Rows from block 6 of a small rotation predictor, named by matrix and row number. Rows with one number belong to one neuron. Each number is 500 + 40 x the weight over its row's rms, rounded and kept within 0 to 999. All counts start at 0. Numbers have three digits each.
After each neuron's rows are labels from the 100 images, of 14848, where the neuron reaches its largest size: "top examples" is what is common among them. Only what is clearly more common there than usual is listed. The data: made-up ball-and-stick molecule models.
# gate: MLP gate (model.blocks.6.mlp.gate.weight, 1280x320), inputs 0-79
# fc1: MLP up (model.blocks.6.mlp.fc1.weight, 1280x320), inputs 0-79
# fc2: MLP down (model.blocks.6.mlp.fc2.weight, 320x1280, transposed), outputs 0-79

gate.95:492506501501484536456415496499454494391467457532516478494480503473530492532511488476514485504566488508680483498471455506504465492524457503494490488474500499517487570510444455452487483405410451471490528490495486523523517519482502454450496492
fc1.95:514559560452470540508513568496482527528463491492481466573515497488480486535491359502473513595491524513499492528482575509346508523581514437496487476531518441510534468551543488518523480557463484529493589514435481465536536393456585528526595516
fc2.95:502517447478446511496469506543527473498544515502496525528456463468514577483491501494576501476521554510491442511464470452544403512488578471562542536499539481488500470530432499449530507481461503625533483487562516452497543557488469558409530572
top examples: balls and sticks

gate.246:494480520515475454477414506473509444494516557505489513467505444490617517515551499487442527465513506409584538515497499461499477513482491550476546463553518501491464582506461471510447502480418448511486480502462492466500467508517521411504497500
fc1.246:470493486640532485491497341495493474479479518614517536455496539492503500518499623482516472490504478487503480488454478492649499496446503518530450444496475495477488516492492471442472409510492443471501489480525496474478512594512457512488391449
fc2.246:536483525512557519561563507507472495512461499439531469471527567504522505499480449463474487480481476510530597530473546563503600483498397477470554497535466519560525489451506533492427501506478456414490564577484541443517457464532483465577530435
top examples: balls and sticks

gate.371:465541505510491512574622517519475553582461479538516486517540561490462534484516491493523497522362511505403433484473495573492460498529500551506504495509485492531509562491487525493512505432501521486556534548517508494493504508505445499488495467
fc1.371:497508579504494507488495513503471479510495509512515507540502522495509506541506331495512496529491488517499468516534511489277656521502497500517530546461570430510484465453536514498549419493517520560490474493490459514504522374512511506513637515
fc2.371:503446469525544510489497519492478506492472398490547497556477516469504538523478499501435513517523471476534449500494499457480659501516403443530484484474532479430504533521513542548472457447500492360481482491483503529496478578493560482516513402
top examples: balls and sticks

gate.195:448559516509493485557580507399488541551490508520495505544541552506511535515556476440474536545358505494418459517485479564484500532508522520513517477496517474496471554493494537488518498469523485491599526581577467515501531487480474517524513492
fc1.195:434497587515537507514491493508480479515468481544526512535504520471491511549502414508516507541486491504505491511474505520348630501520488504557478506458534563487502484452558494482519383536503480525511517491502495524532509412494499509481568506
fc2.195:480460462523496516443472514464497472480499500435468496548558522526532487474495492494508510585479495503474440464468484446477719491514432475539475466459483501441486483546494482532520492513472489341520505515492546534504482600505565520545508430
top examples: balls and sticks

gate.676:559459528502537475512523518484499541485520421530483550546507492482504522535484494465467538518484499439530462493556531458446444505528503485516502486538499495496516417507550450472553560473524590441560520472498488453559520409497514466515524521
fc1.676:516529503468520502520484488496496535561488576465574561436482486476462519501541520538524561405488474555443484551449540475541452537519496514454501467524472509530492554488533492435426477489508480542471416454443524497537436518464509434548481474
fc2.676:610510570489469542494512485527502493510567519502505503500444508604492468545501593470465491583454467486528562520513652502501501493497513512458491527455478436535426492433438556495435480515496512489519510517541446466453558482431566479503488480
top examples: balls: three

gate.574:517578527498467529461545544517451494454511489498546511443415527504443464491463485512552443574520493557539482503512464550431449493494477514499445463433505483570520460454472555518488539488489473478438455526516510551489476483555397533513560532
fc1.574:532443401426498559518472579498523514540543526494524476493482502488516525563525470558494446414465529535457476446501505521494462468559493500446541572582419521487518538578552511486525563550497537464453479494489492532450447522523465516523532516
fc2.574:507548523523502516501523499521557558478498570549437432462455492458505531591523518443534491439540483545477482488485495462521504480504488622487531554528511525594453434415524509545490539614467483480445523510479470443528405553520519478510468477
top examples: balls: three

gate.454:472513414480507560521499495523497547496441459516453585423501539404492450477484501536517451508484483497524490455510472466501493427586536448474566524543434477449491491473456569478460445506500490487463381454497477526409517507495521434521523518
fc1.454:504538521497470534506509511505491458546513449497562493523547491461457487485464488491510528479519512489465447529503414503483516491500416481485419500461493534495527511514451451600491485482483524449469515566504524474500476558479505542590502530
fc2.454:517471535520587492430388491521512509453576539528472489526397445490539513504509555457495456440482470510492422472512468513468498495492474590498452646467515515514501514548474513537413531560481378504414508554550503513448521537541503486567461495
top examples: dark backdrop; space-filling

gate.645:584499603446419518514489612476551499525485491451484550554495463526541471530502419521502524447496484496501566556511520509328496472530490522451519522525587479476523531427532512496503532515485463539553531500484572488500483410527498490489631530
fc1.645:496427492499500450493362507468504478444502515492512448522497545515533545511492501490473530510423500510633506522518508496503434531501473527507506458464490509516535498511551518498512474543449548493467495480590492473490509516505535533497499471
fc2.645:459542469486484519515517500462506523514525528512495476469490446459471487504481498566546500520464518455503492505507484480474348498543586487521513519533499530464509482470449458497573473491461513610485437406453440553493462459387476493490499546
top examples: balls and sticks

gate.21:468438509504483483493488510546481380483527576476493528532440564489509465468469528487438491476389427477479511476508529529517487616513548507448511448512523494491547520448467535445451478541493514565538513471524535487514421511507555386500483454
fc1.21:570454465608503499483486411499499482491472488525511505578513538462504541522442438507441540513512504557471382497526515474453402497444560505487465484435441415534580500558557480484509434511535530508485553495538412470508480560542483471515482479
fc2.21:529538461467542516496550512478552505490487512521442490401402451486529425467514501514501506432467459569487542518508478547520530500431485467501482512540537492527493521403535506501458448497445509432420472464492528482512530505456515504483512544
top examples: dark backdrop; space-filling

gate.712:515582481486515449510487518508511521454509653464494508480477468459491458459540451439524559487495508528481502504515479467488488686538532508487474480561492484525483512511540586524539539497566520555495439525487451496469485527469491573522507548
fc1.712:529508498561529547486516437515488474498510342581522466501513506479488508495496499481522430511499479494531520538483523485470513440450494500542527533462488511470530461502510447488474463505486511493509547422490484479537541469528496489379526447
fc2.712:468543505483432524486481530457422505519491505550475467569513518509471538498473448522457516520473398565449483494516456524525511513449512420540552452520534504519532456500551488557459559550550480469433531554523496584585390479508486516488520515
top examples: dark backdrop; space-filling

gate.180:503534501484509439488535519498480479508555561491527600534531446480498531518502485607526493519482519536470486472490535455468475525448476448516450500487460514503409557447485516469543526525574455524479447498505514501448571494497490499587524545
fc1.180:555467454489519473532548507506523461475553517519467531472497426592509470516568480521459449529476447471539500434520532522459502448526476528518502421528481505509459615498502517545460583557511511568550436529487480457422410509488490516523560634
fc2.180:520527474437543481468513467509501507468463587564501580511492534572481450500503522515469531605508529496497559532434513491457505498526499491533527492508502470403555516496461454554491479559481605498473533478445427437518491524477463494614515508
top examples: space-filling

gate.496:474504558443541486434517523483512535467541559396539543511477563468484488520471505509528433522475451596507510559506512497517507530455515494536496497442593501429481485454393495501516485493537485562492386525512496483475531471447550543557500484
fc1.496:510475542462502471526492533501521512518469504473551462545542467451522464522469471515555505425531441406446533537449512464494454461482437474540572457509482507510527522440555421481513477586439517492539555432493481491483537518517491442412541594
fc2.496:513520427568496526514499557470501528524486504486505544462416482440458556541460485474495472440529447543566502474493479471470508486507527430547536550480431529454579525543446457557483519536494499498506512572488476531498489471505540513465504488
top examples: space-filling

gate.411:541434457458477465474517515488499556449497517467523523440465480499529447506506462511501429450485536451530487492504488559479566467475441499470571593462481481533561527500419531513418490562483449488576487553433489506458493558531468339412518527
fc1.411:510540484517515446499509516495518536490496569519432414555501444552473434491493542493468580546529517489515499447515497507527514539500411509465420445465531548500462547456479547598544495485511555498553521491502544458485522466439522547492503560
fc2.411:551456523486506525461494500525473501505515449486467496473416430457443481529414493454487450489508514524492489531552527500503510482531496477499510488492424525542545543457442589457550495540485484485589503464429536377501514502534538608477472448
top examples: branched; space-filling

gate.745:470492518491545549446508492453563469454528489528503510503523534494472508498562488378553468564473497509542488471529495509506486437453440457481457433480482499408476472505533527367507498472534464551415514585535453568487514498424503545459483458
fc1.745:512516522561508511537479513540492492587473478477510486539465512452498497492464468499507440474534595423411585499572420493467499464498548509500532533476505526527470516541473525604536414470521513423491470505447504425432514468523497500480516520
fc2.745:541436474478517574479521513459528478462472471466496514511356452514481495475546452484513495520473487544524465479523522457556512485502460525492372482555545498509541570545419479531509499552439536492471416522477527526511583491564548522584519513
top examples: balls and sticks

gate.360:531445524470455475495496528511483515474494540413529553499472485569494466553421491512461486479542485546528471578595489502478526459517501480445561469523566506474532546523452499531463507512541457463521486515557490540455479518466431535521496506
fc1.360:446568498507520473457508497493502473482513522525482483558479491510476486465442466535491525593547526512519509430533519494469565499491474503504482562504491444465494511536499488613473524528559486530489527579532471450476450508442523486464556570
fc2.360:460525613504562521491495546483543370445509479548502537491601484503520492507481472426486505522489513448454474512506469443499498531495465441484541536485475514486478534491530469489602497522490455515513461534509520598456439460552468511542435484
top examples: space-filling

gate.201:573489487544489452502529462517504459549480472494463566537504508495450566467474480587554404447491545528497499560544441521494472457508498442513489513441471490476477498559559518513555491490466513488444469425502481509473521497540530569618503528
fc1.201:521527482487482448484465481477510525497479494538490481509503556503522455547507481519565552468495482475464477536508501495509521507487530485555470464420474441481526452463512504496480429549458495533518512410494485456523488515457534438387540534
fc2.201:542520444513578494488535520513570443534453411485477442483501465457535503514504451510516475549518482511471493479488463529531485479553471574464450482458583496521562510423490464399470514512434455503509396528519533440446571453526521522522478461
top examples: space-filling; balls: three

gate.524:423512570492511494502501499491419523495495470449500444582520504505492524505506402508532498519496500504499460444484507492464513502515512514548482483482534595502489470490542505507489383513508501496535512502521490498522533487420459521504478492
fc1.524:485533549516512479447560493316513524477483522500508499525521570465534521529501500504443504492392485480517485482486534480516571513532534543517489499524522518485537534476491506485469487557488446517543527482546513484534534502482508478532488501
fc2.524:471507513517489535460517478455509430508493481467495488490518492503530468474548528512518506518513522454502454417552496474522722479534421484523493514515442542476455482511500510431488474508473463345517500526520490545491515505535579482540486473
top examples: balls and sticks